From a checkpoint of a small class-conditioned spectrogram flow-matching model.
Data: 39062 training examples, 32.9 epochs.
Rows from block 2, named by matrix and row number. Rows with one number belong to one neuron. Each number is 50 + 10 x the weight over its row's rms, rounded and kept within 0 to 99. All counts start at 0.
# fc1: MLP up (model.blocks.2.mlp.fc1.weight, 768x192), inputs 0-191
# fc2: MLP down (model.blocks.2.mlp.fc2.weight, 192x768, transposed), outputs 0-191
fc1.656:52 45 24 71 57 50 47 48 45 38 56 41 39 49 48 52 51 42 44 62 56 45 49 39 58 41 46 60 52 24 48 49 47 59 26 52 31 44 44 50 42 52 27 41 50 47 42 52 46 47 49 30 48 44 39 50 50 56 56 42 28 50 29 70 51 49 56 56 62 55 55 50 53 50 49 52 51 54 37 44 45 44 52 36 48 58 59 47 76 41 53 59 43 46 39 47 53 69 50 50 51 67 19 50 40 29 49 45 60 53 56 49 54 48 56 59 52 52 46 69 39 42 39 45 40 37 47 53 56 34 73 57 46 43 56 43 51 36 51 55 38 42 51 46 47 55 55 51 53 45 37 55 49 26 67 74 61 63 54 64 64 43 52 56 50 59 53 54 65 48 59 60 49 62 71 52 59 44 43 53 66 56 42 54 73 48 57 56 68 42 59 47
fc2.656:58 58 19 46 45 48 76 36 49 50 56 61 38 42 54 53 42 57 52 71 50 59 60 56 48 21 47 50 51 37 55 63 73 54 42 55 37 60 49 36 47 39 45 59 51 42 39 51 55 62 49 66 49 56 43 46 56 40 32 44 47 45 49 51 51 40 67 48 51 49 42 54 47 52 48 39 45 53 64 50 49 48 40 58 42 46 40 56 50 46 43 51 47 39 51 32 46 49 53 50 53 46 35 48 54 84 52 55 56 38 60 37 52 44 42 36 41 37 62 45 65 55 57 56 45 44 46 66 50 50 42 42 32 21 42 39 59 65 44 50 47 55 42 64 51 52 64 35 40 58 34 52 43 50 45 28 58 53 58 55 40 60 47 53 42 48 53 55 42 42 40 50 48 66 58 72 62 61 70 49 54 37 48 61 66 55 44 52 28 46 60 36
fc1.657:53 82 58 26 52 45 52 59 58 47 54 34 45 42 45 53 44 44 43 66 57 39 56 55 38 53 63 48 36 37 48 57 41 61 59 55 40 60 46 38 61 45 63 66 59 72 51 51 47 65 45 35 70 45 27 46 50 60 50 49 48 72 71 51 58 27 78 42 52 64 43 50 41 46 57 44 55 44 51 47 40 46 55 57 64 33 50 53 44 50 53 48 45 36 62 50 51 56 60 58 63 39 27 53 42 67 58 43 41 50 52 36 63 49 44 54 44 52 71 47 68 44 49 47 61 38 48 63 54 41 63 58 49 60 60 51 49 47 56 69 45 64 45 37 63 43 50 53 43 42 58 44 69 49 44 43 52 47 62 54 43 48 35 47 36 50 45 64 38 42 52 49 51 46 69 62 40 41 61 50 58 49 53 67 52 41 64 50 50 54 37 43
fc2.657:54 30 52 45 24 60 47 37 49 25 48 48 66 46 50 58 61 44 31 62 39 52 51 63 67 62 59 50 38 44 54 28 49 52 49 54 59 55 79 47 49 43 05 54 46 41 42 50 48 69 56 32 60 43 55 50 52 54 59 50 46 51 62 39 42 55 55 57 48 41 69 60 47 52 50 50 43 51 47 47 46 57 49 50 60 45 48 41 33 59 50 49 51 46 27 44 59 45 41 49 57 66 55 64 37 52 42 58 49 55 52 53 52 57 54 55 44 42 54 48 48 57 40 44 44 56 50 50 51 48 46 46 38 46 48 42 42 48 52 60 47 48 52 34 46 58 29 57 36 47 42 50 47 75 72 51 49 34 49 51 39 61 47 59 57 53 42 42 36 38 46 70 44 43 48 33 69 40 45 34 30 36 60 46 54 41 65 55 52 39 45 65
fc1.658:49 70 28 45 58 66 51 57 50 54 47 37 56 48 51 52 55 53 35 61 29 45 45 32 38 41 52 48 42 29 49 54 58 41 34 43 50 61 59 63 34 51 52 50 46 52 41 39 67 47 53 44 27 48 48 44 43 44 44 49 49 48 59 58 41 41 44 51 56 41 42 43 34 61 45 56 50 56 40 47 48 39 39 49 49 55 45 63 52 57 57 57 58 44 42 72 58 50 21 56 54 42 40 51 38 57 49 41 54 40 63 54 49 41 40 56 45 45 60 35 55 54 42 45 46 32 47 51 45 43 55 37 60 38 52 46 50 59 51 52 78 59 56 37 86 50 56 49 43 49 31 45 43 24 70 36 52 53 56 52 45 55 51 68 60 59 63 57 62 39 62 51 50 48 53 69 69 54 50 60 63 41 42 43 53 57 52 60 67 33 64 50
fc2.658:50 35 38 43 54 45 49 46 48 30 45 32 49 33 54 49 57 45 58 55 68 52 50 24 49 63 52 55 67 56 47 42 56 62 60 52 51 37 44 61 59 34 44 47 47 52 57 44 38 45 61 61 42 44 53 49 46 55 65 42 58 45 52 49 66 60 46 58 54 47 78 55 56 52 55 55 53 47 57 55 46 64 56 56 52 56 49 44 59 50 23 50 54 49 40 54 47 41 39 66 52 69 44 45 40 38 51 51 50 54 53 48 48 63 62 55 40 54 57 38 49 55 49 49 53 22 45 48 51 66 56 50 53 29 53 51 48 52 54 70 40 51 56 33 42 46 57 71 66 57 62 55 56 48 74 29 52 40 56 50 35 51 55 51 50 58 55 47 58 48 60 79 52 53 43 50 76 37 56 60 63 49 60 59 43 87 60 51 57 40 60 55
fc1.659:46 47 62 34 49 30 58 41 57 43 39 37 72 54 55 39 59 67 46 44 42 41 41 67 45 65 51 31 58 49 44 63 49 49 48 46 56 36 62 74 50 50 60 42 57 52 51 40 56 63 57 53 50 72 64 58 48 42 54 51 52 48 37 62 54 53 44 28 48 44 27 55 51 44 60 56 37 55 48 38 42 53 60 65 42 54 56 46 56 52 60 36 58 50 50 61 43 42 39 42 52 48 50 55 47 62 54 33 45 37 50 65 47 44 51 68 42 44 51 53 46 53 44 54 32 49 46 36 53 33 51 32 58 52 36 44 47 55 55 26 40 57 46 39 37 63 73 66 34 61 46 53 25 59 73 40 59 63 40 60 42 44 35 36 34 57 59 52 49 38 53 56 48 44 46 56 63 50 47 65 51 32 47 66 43 51 50 52 58 35 46 44
fc2.659:49 49 33 51 60 52 39 68 51 44 65 59 71 44 59 57 46 43 47 41 44 41 50 49 42 60 50 42 66 43 52 42 36 66 45 37 55 62 53 41 60 54 57 54 44 50 59 45 42 35 52 42 54 59 38 39 41 62 69 53 69 51 57 42 59 58 56 44 50 53 59 42 57 60 60 65 48 44 55 35 51 20 57 47 48 51 57 49 45 60 67 33 61 46 44 50 48 53 53 61 50 61 46 66 45 54 49 67 47 70 51 30 55 63 53 51 37 47 51 55 45 45 43 41 55 58 45 41 44 64 43 31 47 41 40 46 27 60 54 63 42 63 48 58 44 61 52 55 50 70 41 51 31 60 71 47 55 40 38 74 53 61 35 68 53 66 51 57 54 67 47 45 47 40 29 53 53 48 43 44 44 36 50 58 55 41 52 50 29 33 64 65
fc1.660:42 56 60 59 48 49 56 54 46 49 45 41 50 43 51 33 45 58 60 50 43 38 44 30 50 58 55 47 77 20 40 75 39 48 43 47 39 73 44 35 55 37 52 41 47 63 59 42 49 64 61 38 54 61 49 46 41 57 47 41 60 47 61 56 37 47 62 55 49 61 38 31 42 45 42 52 45 56 61 43 54 41 49 52 27 38 42 46 46 44 61 54 43 38 46 47 55 46 59 60 49 38 20 50 47 64 53 42 61 52 62 48 64 57 67 63 37 39 32 52 56 51 36 41 48 45 50 62 56 53 62 47 56 41 49 47 39 48 56 40 46 65 52 44 66 44 61 50 54 76 38 55 48 56 45 36 74 38 52 39 70 56 58 52 33 48 49 48 57 61 50 58 40 55 47 52 46 49 45 39 55 42 58 71 50 43 55 41 56 45 46 24
fc2.660:49 44 43 60 51 48 59 45 46 63 53 37 62 53 51 51 62 49 05 54 59 59 49 52 50 42 48 45 38 51 52 34 53 42 69 20 45 40 61 57 41 49 36 58 59 43 52 44 58 47 56 37 62 54 57 50 56 56 44 55 37 47 72 46 38 34 56 41 45 51 26 46 57 46 54 40 68 32 39 47 44 54 50 42 54 44 49 51 40 55 56 60 47 48 56 56 48 57 57 47 51 41 37 55 65 32 34 55 56 47 60 44 56 47 51 63 50 39 56 59 59 44 41 54 48 54 49 53 58 56 20 43 53 41 44 56 49 40 54 55 58 44 45 67 27 62 39 66 39 52 32 54 39 45 38 44 54 58 26 59 51 36 55 59 34 51 49 56 38 62 54 34 47 59 48 45 53 60 58 44 46 44 41 68 47 25 50 49 43 40 33 59
fc1.661:47 54 42 42 50 45 38 59 41 85 58 55 47 67 52 56 64 47 32 52 32 66 40 39 45 46 43 58 48 36 48 40 40 42 27 52 53 50 37 45 45 58 49 43 36 51 47 40 43 63 44 58 53 44 58 53 55 63 34 42 14 48 62 25 44 45 45 51 50 59 49 48 44 60 38 48 48 51 60 54 53 49 50 42 62 48 47 38 84 54 65 51 57 45 51 47 48 54 63 37 57 48 54 43 53 51 56 64 51 59 54 58 53 54 61 39 42 40 45 61 36 49 35 44 38 50 55 55 66 37 47 59 55 66 54 48 48 32 48 48 51 50 59 40 44 53 43 49 67 67 64 69 51 57 35 65 59 54 56 68 69 42 41 53 53 56 54 36 64 61 51 63 54 72 49 43 54 52 52 53 33 56 50 55 50 47 31 38 66 53 47 51
fc2.661:56 56 32 40 51 46 82 47 46 52 62 54 43 57 45 66 63 50 50 50 60 54 62 53 59 45 44 42 42 35 57 57 55 68 41 62 38 58 58 31 61 42 38 54 53 42 25 45 60 46 60 53 36 55 45 52 41 36 45 52 17 48 50 53 59 45 67 54 41 37 38 69 59 69 46 42 36 57 63 54 33 53 44 46 42 41 40 59 33 56 45 57 42 53 44 37 45 60 63 54 47 44 39 47 45 71 42 53 62 42 50 43 50 38 43 62 47 49 65 53 59 49 57 59 46 59 61 55 54 51 58 53 26 49 49 33 56 62 46 40 49 43 50 63 50 52 43 35 59 52 33 48 41 45 37 20 61 68 51 55 46 53 41 35 50 52 48 56 24 50 36 58 40 52 53 62 48 48 66 52 57 46 48 57 59 47 56 47 33 49 58 53
fc1.664:55 44 38 31 39 49 63 54 45 51 47 53 46 67 34 33 39 52 54 53 54 42 60 48 59 53 71 48 53 47 37 52 37 47 47 54 53 52 40 53 33 48 66 72 68 63 44 64 58 57 49 53 49 54 58 64 29 53 59 53 42 54 59 44 47 42 51 57 47 65 49 62 46 40 25 33 68 53 54 33 34 61 63 46 50 33 55 56 57 41 49 41 45 51 53 48 61 61 50 45 55 50 54 46 73 63 55 71 53 26 60 62 69 45 48 45 46 54 51 48 37 58 68 35 47 59 43 56 45 49 48 51 59 41 58 43 46 74 52 59 38 62 43 52 47 41 56 54 46 52 72 38 59 48 49 50 48 64 61 49 30 49 52 51 63 23 54 39 56 52 47 45 62 58 50 52 56 48 51 61 49 19 43 49 49 55 27 42 57 51 53 54
fc2.664:58 59 39 34 36 50 60 51 53 25 51 62 51 62 51 59 42 37 43 42 52 51 61 66 58 55 52 51 38 42 59 57 49 55 68 83 26 40 64 42 62 58 42 48 59 41 40 42 73 41 60 34 57 46 37 51 51 52 49 55 42 52 55 50 59 58 63 54 54 44 53 76 55 52 46 51 30 67 66 51 41 62 46 51 62 29 53 57 26 57 43 54 52 62 56 43 48 50 48 51 50 70 62 62 35 52 41 36 58 39 47 50 48 49 38 38 43 39 68 37 50 56 47 53 40 55 45 41 52 61 44 43 42 37 44 34 51 58 45 43 47 39 51 53 55 46 41 43 54 44 45 44 41 49 44 45 58 57 60 46 40 60 37 28 54 51 41 55 32 37 42 62 43 51 48 53 55 57 36 25 28 62 57 31 54 48 54 51 46 46 54 45
fc1.665:47 68 72 60 58 54 60 56 46 32 45 36 59 49 45 47 46 58 38 37 60 37 48 24 53 63 49 44 65 08 45 55 60 46 38 47 54 58 60 57 54 46 57 47 59 40 56 50 36 68 56 36 58 45 51 51 39 47 56 52 43 56 63 53 39 40 49 40 45 56 61 50 49 46 54 42 49 59 47 52 47 48 47 58 42 39 44 54 52 37 68 47 36 43 55 47 48 61 48 45 56 52 23 58 43 74 52 50 38 52 53 48 47 46 55 61 49 31 37 57 57 64 41 50 42 38 42 54 51 55 38 29 63 41 49 47 53 51 58 40 24 54 50 49 74 43 47 52 53 69 37 46 37 38 57 20 53 45 45 48 67 51 54 63 44 56 46 44 51 43 50 43 51 48 66 53 44 57 44 49 55 27 53 67 52 35 54 50 55 49 46 35
fc2.665:34 28 38 62 58 42 47 45 56 39 56 39 71 43 51 45 56 51 36 57 38 52 51 43 54 56 53 48 48 45 52 39 44 35 75 21 43 30 55 42 43 59 45 44 44 54 44 64 43 37 52 35 47 52 53 46 47 50 46 50 51 51 40 58 70 61 41 47 55 42 24 46 22 50 53 46 52 51 35 48 54 44 48 54 53 43 52 54 38 40 56 55 39 47 53 37 51 59 52 33 52 23 45 54 51 51 56 50 61 43 50 50 45 46 40 57 51 53 33 43 40 59 47 59 53 57 61 55 52 86 33 43 63 54 53 50 59 57 43 38 50 53 50 64 41 53 18 41 55 42 46 53 47 13 49 45 52 45 46 47 63 38 52 47 43 46 52 48 51 49 44 35 46 57 39 45 35 52 56 43 41 56 59 64 39 51 57 49 50 47 41 72